A small image-text matching model, trained from scratch.
Training: 10200 steps, batches of 128.
Rows from block 12 of the image encoder of a small image-text matching model, named by matrix and row number. Rows with one number belong to one neuron. Each number is 128 + 24 x the weight over its row's rms, rounded and kept within 0 to 255. All counts start at 0. Numbers have three digits each.
Before each neuron's rows are labels from the 100 images, of 14976, where the neuron reaches its highest value: "strongest on" is what is common among them; "patch colour" is the nearest of a few named colours to the mean colour under the peak. Only what is clearly more common there than usual is listed. The data: simulated telescope pictures of galaxies. In brackets: how many of the 100, against the usual share in percent.
# fc1: MLP up (encoder.blocks.12.mlp.fc1.weight, 768x256), inputs 0-127
# fc2: MLP down (encoder.blocks.12.mlp.fc2.weight, 256x768, transposed), outputs 0-127

strongest on: flattened elliptical (49 vs 9); ring galaxy (48 vs 9.4)
patch colour: grey (53 vs 12.9)
fc1.664:140094131182106151122096123113081136128125122154146160107187109156126107108124145142115134177128142085136138105140125129154121087122166159131154085137105136152133115156104146130154153127104150124152129185157159116161138077104130129125149082142141142146138149124141116133165123195121129129067152092109127134125156140124132137071131159135131132133151166137136122118122178136123114130144
fc2.664:142168189135128105133133131109128101073147130081157136148154096122131174107097091123101150141156101111135149132155121170117110121136103126166148149147111137132113123100167135104157149120155118114127161157099111131142119121111113143153134127117151157115092123157125158136115119127101130173120163112087128134145119151108142100111161132109134132120123157116161087167126115103139128119139

strongest on: bright star with spikes (100 vs 25.6); round elliptical (48 vs 8.9)
patch colour: grey (100 vs 12.9)
fc1.14:124115133157138118155130105131129120125156157122127112145146137155122134138095135092110137152112135121165199077143164198125097142150140112117133131117068154130109061119130119124121135147106106131125120173144155160115130095127112146093136127151137101161139145140151105106140118155096099153072172124152178097162138160089136160103109134123095150123137154169116169129120119101114128144147
fc2.14:119092152083108140098087106152120171164122144165131104104121125138145120141140151115116073181150133115118114131136124129137156100134121179099184096122153131179141138132124118176096087141103131121152148130140107115192178136146166116154109105161145141113147136147144098101099110114131184152139106143123141147138187102117140114070138131142133115181156123121098136102128133172096128148140

strongest on: many-armed spiral (100 vs 8.8); winding: clockwise outward (54 vs 13.6); tilted (53 vs 18.3); winding: anticlockwise outward (46 vs 13.4)
patch colour: grey (98 vs 12.9)
fc1.585:100120123181124111142152119120120106143142131126110145124119153114123133133126144106165139106147123153125229057125096148130121183117131111136157162153129119083096111125113141115146139124120092096104110155175159152126132131114152122096149124124103072127125114124116139073125151130120122122096180142135167141159139142112148125148112084105122145154127132135140157127096131085139160141122
fc2.585:134103127135122130139143168126139155124116091145138137096115123146120098125172105139131119096125168118085112180125125075142154133101103174112079134130177088118143176146120150127134101100142121122124142097117103104152118152150138103143122139108134140117141146114156121141104135120165125130160113100103059091128096122179143096160130122113107117076138134096142137147153124157163133115116

strongest on: merging pair (100 vs 8.9)
patch colour: grey (99 vs 12.9)
fc1.549:145083112151166101134127096117082146133113122135101132139115144126109080126130129118140161115140165074135123116116157147116084102130115087140131144108110182112097124158133138125152192132102164134174079133126150140109130128159083140068124084108180123174117150111135157119167143126130094119118148141137147120124104129141099188158127145136160127088111124155128153093112088116135134111133
fc2.549:111143110141134136123170162117130107103109107077103140146123147123154124125133103157125188095125102098101118124087138143112086116113123130158117152127126142100104130139149115097140184108145190098130108107127158117081071127104086144113158117111126114131101114086097175140183153099147115093126139128123113154099092116144082164158141133152175108109102104127132124159111124090169152108115

strongest on: merging pair (100 vs 8.9)
patch colour: grey (100 vs 12.9)
fc1.328:132105115158169105133116097115085139122105112127105133149124145124103082151132133129138163122128166068121128115121157149123085104126095089137121130106114191115082129166123137124144204136098159139166086127143151153102134136147074139078132079110175099168127160110135155126173139125118100130122152131132144118112104119132103198156130141135158125090111133162111151105091107114133134112128
fc2.328:125158106143125134135183162107137093098112106076122142157130157118154135112137109159117188095125086111100119119082136142113098125123139129158124148139129139090111121124147112095147185112144183114121117130114160129073065118092086154107157130112114123130091109095095177143179143111146110098129138117126120150102100133139084156150145130145153105109100109129137127151114127093165155120123

strongest on: lensed arc (87 vs 9)
patch colour: grey (69 vs 12.9)
fc1.174:134097143106105151101108111119110122127134141166128134111173098111171153112114137109104176203124099112132114118143117170140123085155141120132175094118122140161101115145154100133112121152103145105129132179105143107149154119079093168167140149115140136124135120139119108146116128172106136151123137090117143119106136112083105147088123174151146137156139123151086104126089139117086082163129
fc2.174:128201128100161150141125127102122074105125134083162136187094130097166139144129136146107101123139097146108098123074114130131176145116116136144115158133163116160129145101131153128112102161128115159102138131091099144099123151112139134113116176101090154066116090150104137165119133127130161078153125102114145169103151130124144141130135102131104118116120103123162129101103140131127123150110

strongest on: ring galaxy (100 vs 9.4)
patch colour: grey (75 vs 12.9)
fc1.643:128105150180117127135081113133105160155133128131125130130145139151101116127112144149129132156123143137141137101133138144154123158144151157115125083131056183128118113129096104137148159133109129130161121139161141131127183089106099151133139103120154105156128144132175129111141117154119101159052167122115176120116125157100130147076121154131129131138132165148119111121130140113064097165156
fc2.643:138102161124114126152174132133122115134082111136138088135108188153108116158148115068087142144194141122142145119121140132163133135117104100106147136122106166099135123101130130124144117123150138114147151154133104115141158114141131125166076102140187136132084148164149160097127080108120108159103123127093136118147118154136128145105139146061109100127192152119111147152159096152132151134146

strongest on: merging pair (100 vs 8.9)
patch colour: grey (99 vs 12.9)
fc1.504:139094109132177088137111096116089144128119122126105138148115153113108084132129133108131164117146162067143118124114175146105076112119107089141120142110122191126101129162124144124132209133106162139169081114132137153111133129161085146078135081102168110156108153108126156131161152111125096115124141140149140130114099122142106190159112142141150132086105115153127153098097091113130142116115
fc2.504:107151113142138137124159166114127110093136111082102157143131125119157120127122091157137175093114095088096126128099130148095090117115116140157119159130144122118105137146144133102138186114141179108126110108126163121084063135116101144097163117112122116128113116081081172139179157103139115097140140120131101164113093102158096151160137118154165117106097100127156136150113122094175154098115

strongest on: round elliptical (100 vs 8.9); small (64 vs 23.9); noisy (60 vs 30.1)
patch colour: grey (49 vs 12.9)
fc1.684:137127154146114113116144119097087096110145130141130157109175113100138171105114118087137172154132088131130154138149116188127110118116100139156167137145127124115095113141132140106164166106110104115104131177123185134151122142107127146134161134151111123122109110140127126113097141165107135148130193101117124140154142132105133101109131115107131146120124160125138124141091140121146117133109
fc2.684:088146122115131115128142143129149121123122113109120148115091114114134130128152095152144120093130154155094120173114086099141160140092117142157101164148173090113116185127109145124126095088138122118073130101112101112139117178129167101181125153123099124108147100117111137147113144125147172081164132112105085145108127087147147087164129097143127122127121100105135111179117151130147128141080

strongest on: many-armed spiral (100 vs 8.8); winding: clockwise outward (51 vs 13.6); winding: anticlockwise outward (49 vs 13.4)
patch colour: grey (100 vs 12.9)
fc1.288:117105112161136110163129095145138142160166181104118109131130145132095103137118141107140122118108133140151163115139134145118116152133110105085136146122105130113104112110116126133172121125096097171114106125160144206085161134135132131122155146131122105168138121129135120082128140107119101134105159128161157110149117185088132128146064116115090182111097137146137168133123112104126152156131
fc2.288:159128132161120128150160146108127106094134092139145148102137115127108118122149104161135118116135154106107136154134152100154162139110138162144078149171157088125113161145103176140151125107134121149139143148129117116128099105144129127127146131081126137097116134113145152144150161137138100117155146093078048110115116145164159074161117125123118131070111151107180110148133151107177132116138

strongest on: bright star with spikes (100 vs 25.6)
patch colour: grey (89 vs 12.9)
fc1.310:141095186112143107132103112145137148154160182152119087126134099089076122148070117098138125138133123117159113155179126131087116114123090148154158140091136136120133132148136138151136137114128117151139138138132130170121142154173128170119132085127140132150133145152166139077095121101101127167153112166128110103164119114135140127117083102129135180115114150128129143129136096142142135113134
fc2.310:120092163080127126126116116135136137153121150144129090119127146150108115174108152109143078158119146119142140124140128130102124101135123103092144139090124132139142099130119153164121109125167120102140120079132125113153141156160167089132073099161145124131129171170147106088104084086120144159141111191155122135153123092129127113103117122100111133133188139122109158121186109179130136093140

strongest on: flattened elliptical (46 vs 9); round elliptical (30 vs 8.9)
patch colour: grey (93 vs 12.9)
fc1.36:105124150186124134143134135114113121121133138112118138146148116143151150140101096054121155140142106103150177099149126208114127113129096127151152130140100138112096090105143128118144177135119111127117147168146177140132120121121135149121145113128132117121102130131125138121117094145103135148105188109125152133159121153129147138114117119095120157139142166124148161132120102117141150110141
fc2.36:118152116064118113089089123149160150141106133121130146130107123117135152100138133175129099111111120158102084136130100103121132105136138153138118107134148118141102139110148093128072101109127125123113119086081088102139125147115126116175124164146109123128151116116112106154097145122148176107153128137133137137116122093122100115137122145165134122162113087133096109146106144135116124146093

strongest on: small (65 vs 23.9); noisy (60 vs 30.1); flattened elliptical (58 vs 9); round elliptical (25 vs 8.9)
patch colour: grey (52 vs 12.9)
fc1.73:157126166125128104133141119089055090136137132161158138126162155109141153102122152059139167142165105136131129111121123167135139115137112126130158143135124148116100098139122129110171147120105118112112131186100153159150153138111131155127135137140122122133083134157130131103095128144123113151108147128130168127153122141095105138096132116100125125100130143138112138117099118145143126141112
fc2.73:143098101117116119145154151140157147138104117127128122092118099134108086130161128186134136100098182123121104158136157091121125112127150137149063125125116108125114157169133142142106110124136137130134116101112083096120118123170118124138119140091129150129171125097146127162147153121145107116119121109115076076095108112157131110162118150160136133087111112113119120152134146135134115119133

strongest on: ring galaxy (100 vs 9.4); tilted (38 vs 18.3)
patch colour: grey (30 vs 12.9)
fc1.639:154114157165115151118111119105083131132124127165153140101183131161139114111128138140097136188132119117133135119133151131163130101133163150123152081130102146163148108133104123119144149148116144136163137199127146112151133047095121134142113095155164136148140166150157116129140104180122136136082133091107157123127146140108120119045141171118106126144136197130123134116140145139117122127178
fc2.639:149147196129123118137130144136138105098157147093167111152159092119131167124098091115102118169140103121147155130178131152115139112131118141159152131143107126158126127105166139133135133142155098128131177161101114122151135117122137142157125139125145178100111126173133132126115104143093134178122138113080111136145152148112162088102151130116106143131144160098172098175133137110132122110149

strongest on: many-armed spiral (73 vs 8.8); winding: clockwise outward (37 vs 13.6); winding: anticlockwise outward (36 vs 13.4); round elliptical (27 vs 8.9)
patch colour: grey (100 vs 12.9)
fc1.758:131154131178135097160146095105127099134177156110133125127133134117108154119104115103132138130117135145147186108174131141143157155122129104145125132147098120110113107108117146127171117116100096153100118135164159171130148122131138152132161146126119110112116112142163119117116131137097093143105169124135153118161111169097154109149093115126113167111123156134157123152110137086129134151138
fc2.758:138168153143177138168147133115108078103145124092151102170126114113120136146118088098113137157134128117167164116121148142155147143103097119158133148132095150141102127101104180166149137141133122169127152152124134158106109105120135144111138118101129125089099119159132170118154107138101103124102159089100139139119125159128186145111108135115113142118147155133187141160142141108139128136150

strongest on: lensed arc (99 vs 9)
patch colour: grey (42 vs 12.9)
fc1.518:170125105143119086114113107100123124124121161143114128114186147120124139101116155135134150121084109137128126115150139173082061109177142132101138128107102135113120082140145085118135148120122088123106114120122133166125134133169094161111131158159121124171137116123133094090107164100108104165111148127179155121187115186110092124143117128127132156103071119155112159100093102115143145121135
fc2.518:155160140111105109119135173112126111097146130098137150140147105101148149112084074108129153118115104107137107169149125142064114099143087158137150154111127111125151152122173109092130155127159127139121152132091131139122114143147106159122136143114129152103121128141095146109099158094126101155161101111128087166161068144156102105128136119114102135088098131099143139161137080145177159067142

strongest on: lensed arc (99 vs 9)
patch colour: grey (84 vs 12.9)
fc1.660:122061112137109144109132097173140129162118181133086145117150116138129095122130140115141190120103133122161139081160133156117095115162141131112164090112105131121084117138155089156108151158078130101123125156136131126107149129120099148107153145125120086133167102107111094101166159147102119137113161128155132112127177145085112146129093134160151158124106108183098155138092133084101101132129
fc2.660:188171104113113087133175136106133106116104145111155138106166187110129130084123156097118138114097113138130130114119140131090118137152125128095117125147118102102141088107149105086118132118132100162097136135093143170094129127131118131109098165164079127122110111149125100090103158123139108135113133124159163122163117163114114112144123106102074132113104127102105177126120117150163164124116

strongest on: bright star with spikes (100 vs 25.6)
patch colour: grey (99 vs 12.9)
fc1.743:137094177118161118140105107144104154141157174133109076129137109096083110154085105094155122147130129114179116156179122130099114118132094148154158147088128157123118143138124139168134131129119126139137128141128127186129152149173141156095133088128150122149132152143170135074103105104090125156148108161125114103151141115148146131107079115125133172126133132121127124149134085151138146125121
fc2.743:114095158090135127132113115135137144158131151140125090122124149150109117175105147109152073149123144114141143123136122130104119109123126102094144148091127131136140102140111151162126116119162119096141114071141134114147141157155169088128081094166145118137127178159146108088108089083118145156143111194155120133157119089131129112105114111095116134138181135124117156117181110171133138096138

strongest on: lensed arc (71 vs 9); bright star with spikes (55 vs 25.6)
patch colour: grey (67 vs 12.9)
fc1.225:166106167112115141110112120106115110120122140155135151121164086121155171112099134099103157197117090102134119115138109187128114086171120122127171071126123141181099124136160104135111139160103136107149140155116143127163157106094086145138149132153157142124151114129116103134111122151112135160129144121137138122125144118112119152094131196150159124153124126160111114123094123128081086117139
fc2.225:116180131101165149153141137128136088111123128076146127183086123097150114148123126164118112120132115139104099153088129117122174141114129140145115155129174122144140159109123154132101113160114130165123130127098098142067116147126132136104134175070094155079116092137093158172144140120152151079173106112108122165080155116135152140141140102153115116117111093122172111122113153128125115145117

strongest on: ring galaxy (91 vs 9.4)
patch colour: grey (48 vs 12.9)
fc1.405:146155144155129096128116107093045126118128135157149144118152172111143150114132180088131136141138096140115134114119134159143110118121114108130163137128131150110116090137104127103167174120111124120132111154130166158148161142105118148102128117156127130155070138136137132108101143138112110142113154135136179135154119153096097137103138115095137129122116151123128137094121108141132120138125
fc2.405:136082087138112125136169143150159153141098124134114131076127097144105076128155123166140150093106187111130124146146158097120121100137132129138069125124114106118114152169143133130117122126136146114149117106130090107120122126179103134124131132086143137130168129094140130151159158112138096127121131115120081080106093122159119120168114158154148141077109121130104120145131128124131117106135

strongest on: merging pair (100 vs 8.9)
patch colour: grey (98 vs 12.9)
fc1.384:136095111163166100133133093111091143121130125140106134134114147122105088137119135108151163120141161073118136111121157147112089108130110091136113132132108180115085123167114129125154197128100152139181084121144144150113149124154074147072132073120180113165110148109130148126173129114109083114100152143162169122119107128129104200156120146135152124095103133161121147088100094108134133104116
fc2.384:118151109134130139118176168107130099099105109074116139157121155124160126117132104152119188096125097101098111127083133145107089115123126132150128147125130144103114129132158111091133183111148188102126116112114156123081069122095088147115156126115125123130095115096094174138172148092153123094127134125122117161099093120143079166150147133146167102107104100121123124161114121102167152111122

strongest on: ring galaxy (100 vs 9.4)
patch colour: grey (56 vs 12.9)
fc1.541:152105113160109133126090093113091144140117137134134127116137150163119105117125152134110116153118154137143140073131159138151122149143160130102133088128078171113114062129105102119141129132100136155149099128162156120127175099114101141120135091145145114154120138132201101121154132148112117149064164148141209126127127160070118127078136145134123138127129177157108135115116149110085111168141
fc2.541:106117182130119144161179139145137100114101129111126086169109149160130143172136117077089139144174122120144162109121134162157136139101106091120166148132096165115108121084146146125145128125164132113142156154136117111107118106115144129156099097141189107120077149152138177112152079115121114136094128122090138120141114141132140152107146139090127105169180159116139152170151108120131158126159

strongest on: barred spiral (100 vs 9.1); winding: anticlockwise outward (56 vs 13.4); winding: clockwise outward (44 vs 13.6)
patch colour: grey (98 vs 12.9)
fc1.293:125152120124118143195137120145141109124119129080131061178100142155129116146130121146077119147119145146132132114132213121121132149128158088137123120133092180140136112061157104157114121163145136155162136128129120129054138106137114128146113131120138141107113136139137165136172084115124099123091117144125149125119136148109128170131140145135074124144153136134129140153143130105097132151161
fc2.293:126139101126131157168137135137168132132074132101134105145112159164130087177135140136114076119102117125139149092095154124105113146121115121098126132113096128138160082120132128132083141148155131152141131128129118124077084095150139092087088119140131141117114150140123156095155118097141107128069109150145150117129123139136110138123132117101093119133128114117145184097174122145137181112147

strongest on: lensed arc (100 vs 9)
patch colour: grey (31 vs 12.9)
fc1.260:155083093123116121112128105136146128169125163129115134094165140141114135115123149135154141147056125164132117109144128135106105119165176145107108087086117119115102072153125098136097089128080081132113098130112148142151161139122124130120145159173091111157163128124143070103089131142111131133128137143182164121129170123073113114117095136160114166120109121131089149139108167141110097167119
fc2.260:177187128112135106107131129105117087098130144113152138134175154094161165076097129106092156138102081128136103106125126179081100103170109140128150113128123132140109106116161108104110149121132133158110151135065146156118122129114087158085136161149095138121101102150109099120114141144116125154131157123166159182146131153112113126135149139110091114107083119129109138114090100132141147104111

strongest on: round elliptical (72 vs 8.9)
patch colour: grey (100 vs 12.9)
fc1.329:178147149154155094151079096120103126118168174111153120142134118109128145126066127121116116176088107132151126132127151172103112124148128147136122108075108152141126083135132131143130134137116104171141104126144164175116172113113088145093153144141138142138120153153146119113120111123095101148102140133146165123165107155075127134095124161122091144126107149150168146115122129123108098142134
fc2.329:159125105094127166111125107103115153139095113097134103095139160108107123096123110142126140130115154109140074129113165121114125092136164127107108114103121158113118111163138117153123134137121173152159100104089131138086122121159083153150120105096169153118114160105128151150143124108119125159138118154128124148116059129116088137131101163113139141095138130141091107152113146128147095125146

strongest on: bright star with spikes (100 vs 25.6)
patch colour: grey (100 vs 12.9)
fc1.118:148131138147140125180140111138125097125147143102125113182124118142125133141097116106105144161086111117164164100142181173118094142146130089134156109127086162122101103122149121129125152163113133165133091172114161145108109103113124155114130122143132116145117143165138128114140101146103085146089142120157170102131128145078138179111119136133111144128138139160115174119113109110100106159138
fc2.118:130096138093108152103116175158150178108139137132147109110145088147143135129117086128087123191097105106139114141140162147108125117142126207128137100122124111173164121134169098166051117154129117132154165146135097122150120090141125128139112117162149160079172155125146107121105123117135138174108099105119107126155144136150123116086137145158118140166136136097133162107160134159126134119173

strongest on: many-armed spiral (100 vs 8.8); winding: clockwise outward (52 vs 13.6); winding: anticlockwise outward (48 vs 13.4)
patch colour: grey (100 vs 12.9)
fc1.198:115115120178137113156125094123128140152176158115120134122119158121094121140114150090136113109124130144148172126159127139141118166119102128099112146124118130104120107112118133118177101127102083147115120135153132175124181126136136136140148149140117111165118133155163101089103149120119081143100151134153151106197095194116147123136088112092090170092114133144167155124125122111124143143128
fc2.198:159165137158131113164167148118136093104137115101150127122132110113101122114137101166129132123118156133126134143138162108152167139121143139153076149159135109126113153119098177154150113112132115181127149146105119140090093094141119140127152144075122133093116104137140173144164148139131089103138159088088083116102109148135170085148105132137115137078112150118178109180133161092150132126148

strongest on: lensed arc (100 vs 9)
patch colour: grey (81 vs 12.9)
fc1.537:125097109122118116111148087140141110156137193128101140115170124146133131107126139135142170129070138143159141073145135160103084126187152110124118103119115118111072110135144078124119126144110090124110119139122139142111142139134115133122157162142101093137156119114126074100139164137108116145119184147177153108148147139074131133147093123165146184118092108171094151125093131082129130142126
fc2.537:173178123123111082152171159112122100104126138095149140124162158095136139074107120120114147123082108136138119143138148139073111137149126124145116145141114111102140109104141093090128143117147109178108142131078146168093110134125108146116132171139087138133107127145111120104106178112127096135138124114144153153152108157120111101143129116117080131088074122100144159168118110137176157109115

strongest on: merging pair (100 vs 8.9)
patch colour: grey (98 vs 12.9)
fc1.617:132100125133174082141126111105088146126117108119101133130110160092087088133133132119149161111132177107123106159125184135122087113121093082163119150104135194099102137160117142133152183121102154144167096135134117166114137136165088151080141075097148116167108124116128186117155163107125106121130132132128107128110095122145110186154120138141155128076087128154117137133116099118136123125119
fc2.617:094132123140137142122138153143128132102145124092082140141141103128151119148102086151155177109111107082119143129131134157095083102112122125157109155117132125122091136154148131121139185129145177086132101084142164123092077144124104141096168105114136096133133128083102162129162147096120123119135146145140094153129100103147099152153116116153182143111100113129150148160114117091167155083123

strongest on: many-armed spiral (100 vs 8.8); winding: anticlockwise outward (51 vs 13.4); winding: clockwise outward (49 vs 13.6)
patch colour: grey (97 vs 12.9)
fc1.667:119121116154139110156123101118128140168163157135131122111121159135100118140131155090144126123103134146142162150148140147124103158120086100087127138130108121097126112119118118122180122120100081165112120132136143192115182125140131139114142154147105109172126125154148101084096155116110094152106151141177149107198114194107134123133097104095089172103116142130142166126141113131132157144131
fc2.667:155165133171128125160169132113126073109141115117151136106136109124108128114142122163132123125125162125134147114142153112159166143124161125149075149174122106124093143132094182157155108114124111173129145148118121128105097100133120138126154139074123125088115112135145153163165146151120096097124172086090100103103125143132172082149099130135123141079111154131186105157123166083145130125144

strongest on: many-armed spiral (97 vs 8.8); winding: anticlockwise outward (49 vs 13.4); winding: clockwise outward (48 vs 13.6)
patch colour: grey (99 vs 12.9)
fc1.621:132147119187130095155139108127147104133188157077117133128130120125093136123112109124132166121116148148162167119176140123139138159130138120141114140143105120098114117113115139124159107123110097162127107119158154178078132104138108182121164144105121114126115105127130138125149139135088081133107148120138140123143119178111162116149097130142123171111101140155157135132112140088126126147144
fc2.621:128184152144157145153139148101106084076137114104146124172132126132146136145117079113117131147127111102132164085105130146144146134096105139150147143156117147154120128097107165144134154143148139142124169145118146130115086111103139123099136110108133133082097119137104179124152111137114126113116161087103148161107130133126176152110128129123118120131153146114183151151133155121150143116132

strongest on: irregular (94 vs 9.4)
patch colour: grey (96 vs 12.9)
fc1.527:109153184177147128192111144141099126098160116091129100169115133151115143135119081098120120130132136121122175141138135117137144163096104124148131144132123166111152105096097171150178140127141125140121137132173159130113138127119148111134113089118146126130106154147143149114122084143125125139095123135107149138143116135141183138114141106102114119139159176109179130153167123130130137132134
fc2.527:111172154136160156125089151093129144097133096127156132171100118151173163158139127129101066123165107102093128129059088133140148120101091134110122123139132126161157134113138129122124137116161152102129141094121107097135091144103146087120080115137139166118106139126110129162112097126145169103122100117122131134130097138177133131122170129088126082139156127096166145081153104168116115106111

strongest on: bright star with spikes (100 vs 25.6)
patch colour: grey (100 vs 12.9)
fc1.37:140122127148139120155127109139135099120156161111140115177146114136128146131097134113113155160084107121171156111142166174117088135160139114131159105122070162136113067106149115139137154152102120149135127180135170142091128104108113150107141121145123110158119141137135125117141112157091083159092151131148156112144128145086151166108114137137116147143140152153111167115113125109093115138159
fc2.37:124117108128073168095106148128120188098114112144147145133128105165200135120146128156081104166128100096109132102120121137129124092129138183093134074154124114195145116120164099145085123165118131107165148134133122085162110089115129112150097107160164156105146160115125120144125116134140162140103132107120134125134139121137129135081162154133139113148146123105133129071127134160085126117179

strongest on: round elliptical (100 vs 8.9)
patch colour: grey (100 vs 12.9)
fc1.563:143140142184131129146115112139116128112156138091147128142152111146143143126084111122099150144128140124157170101141162151131100129146159117138144104154061156137123085088122112129151159146121123134162128151159156139095143091121084158136153126128160129134085129133144148143160112158101060144061158087123161097150096187105129145117128154141147141131123168157129149122124140093088110141178
fc2.563:118158139108165170148125116123113114113121141127139100153108141139135132162134141120121089177113124150158145050115123127142164134104126123131155117114098158158105091094101144163105097178126125145114138147116128131151147121116172113122098118146109128091121130160113133136118090148112150104113157114121189145098191125094157156093126133125113132193156140130129156112143161154120119144124

strongest on: merging pair (30 vs 8.9); round elliptical (30 vs 8.9); flattened elliptical (29 vs 9)
patch colour: grey (100 vs 12.9)
fc1.297:123140152108121149115143131141148091112128142096107126184109069115159136124104101138126183153111086118130120086117140167099129102127128114165159118105117155158094123128157103159102120201129154132105127145113137110131114125100127138130148148113126130107120105136097134132160082139102123111127141112125141132105136122087118211109125137167147138166133113126099126165091133110139098128131
fc2.297:146135119090106159101128154124139131113091100117129156144123124102155132111136100164117169120158111143091083156110143134135126113143107146133131125140158140131117189106173085110121132168140157115151138161105080111140124134115084153151123146071131142104136089119077171137133149097149122113155116073073103143083106137120079159131143140160152101092114107151133076143098120118132117134135

strongest on: round elliptical (100 vs 8.9)
patch colour: grey (100 vs 12.9)
fc1.270:146125140164155105152127105160142115118160149100133094144129088130107129122076112130121157152088126115178150119155177139107099119153150128147128115095073153130112092105144115155139156142120128173146099145158165158076125086121095151124149107126147115172132141132150137134155139142090094155096144094144150087147122159112150148117115153149141148124119164144133147134124118106097117129154
fc2.270:136091137109120186105129102148133149160104146118107109117141156148139111138116142136136110150139130089171139059145138177140139100126151153121125126115073143170073095160162142164092112162126120090134119107153084123145138123143136136117115117134143090078156142106129107140107128120103145159087177159116150136146185101104123127121099141120138144151145128144119128106119149110131123105146

strongest on: merging pair (100 vs 8.9)
patch colour: grey (99 vs 12.9)
fc1.113:144088120144170089140119101120077151134113121121110133128117154117098094128129137111145159113124164086120124121114169122122094127128109095143122146119124175126085123155113142126159192131099161144173089114140142165098144132148066139071139074099176099152110146105135152124169149116122101122120146147146128115118110118136102175157130151131154131098111119162111145095101101100152125103117
fc2.113:117156104135125140117172170109129097090113113079111152144136136122167123114131101161121183100116094099102121122094133150102087109124127136153116150138131132110104130136152120089131185112150180102121113116109155120090067129104091143110155125115118124121107107089090171137172158099141117092132143119128115166100094113146087154154146126154166114107095100126142131160108126098170156098122

strongest on: flattened elliptical (97 vs 9)
patch colour: grey (84 vs 12.9)
fc1.544:125103156129125123119107112113093130127133127153119156117177118118149146107101142115139196159128093109125122138139121195126088092138115133153168091134119142138111115155122138119148184121115140121119113144122193121149131125099121163117166117141137137154131119104120128128135137169094139145138166113112120135122135100109124144088121173153169153123134141126102114149098135118130097127122
fc2.544:110186171130155132126144137094106099098129107091173129153094126101140167137128090109107138106171122124104103174088081139158151132088086137162130177143149140126130158101117152121155110102136143133092143129090123112133125150104150123166123122115133150101084117149120174171099096138132168099150123096083107155126109116148147131131139113109133109114160137111145093163128130147151107142110

strongest on: noisy (65 vs 30.1); small (63 vs 23.9); round elliptical (60 vs 8.9); many-armed spiral (32 vs 8.8)
patch colour: grey (49 vs 12.9)
fc1.351:138165138148131121119106114084064102127142125157155162117138163102145172109119161096144128145122076162121135108128114151127125137110126124118148149127123145117101094133105129102156142106104087122109095159125168156149162143097134146122128142149109124133088130154129098107078138143118134140116147134129187148162114150079107132100120095085123132127115141132141130126108136152136141151105
fc2.351:144095095151111098144173127145159153147119118139129124070128103139092088110163129169141124095114192135120139150146159087143132125128154119137060130138115103107112145161115138134138103099121125135136112104142093108126133125171121126149136139091133129140160135103160128148151155126136094121117139125114093082101115134144133081174106146152129143073112133133123103153135153116128118130134

strongest on: lensed arc (100 vs 9)
patch colour: grey (57 vs 12.9)
fc1.99:144094118116101116111140089156149131172117154151115134101173116143124120100130165137145160128051122153142127086136131134122102109168177131120124072133111122122095105140137081127105096147074102126115090129116167115141131130108127132145151146176107097160148127113133077113112145164111130127128149140174161115107166113057116131139097145171142158138116105151085138145098152123107099160128
fc2.99:177167110099118102120136133116131099115131163113139131136172161097159153081100139115115146140088078145146103109144143166077108124171124133111148109122121120118131101104166086110106139144123092168111146140074148166111127134120092160100136180152079128125120098149099092101102162123120115158134127125170164155161152167098105125132128112127082139111081105124114153110095108135149155112116

strongest on: irregular (99 vs 9.4)
patch colour: grey (96 vs 12.9)
fc1.231:101154173167154132193124144132118089107165113102144118191100107161142150155116091093110114134145130107129198121114131131135142153109102139147137140138118149114149134082119167132188131135148130135118142129164154137110120111108140122129124095119139127132109161137129140129118078147123130140109140124102144116160119152138199133113151113093107124128165160111190126135157118117123122125131
fc2.231:112163170138162153146106156107121135102157094114153119176107124138156141172113090103107082134163117098104141151084097132110139132092068152117141150137143134141178140113132138122143136132170140108135142111121122118134112142124164088102095102125146170108103144153118157128095096115150140136138093130118110151158082134188149133119174116072108086107163132077174151114165087173142132097126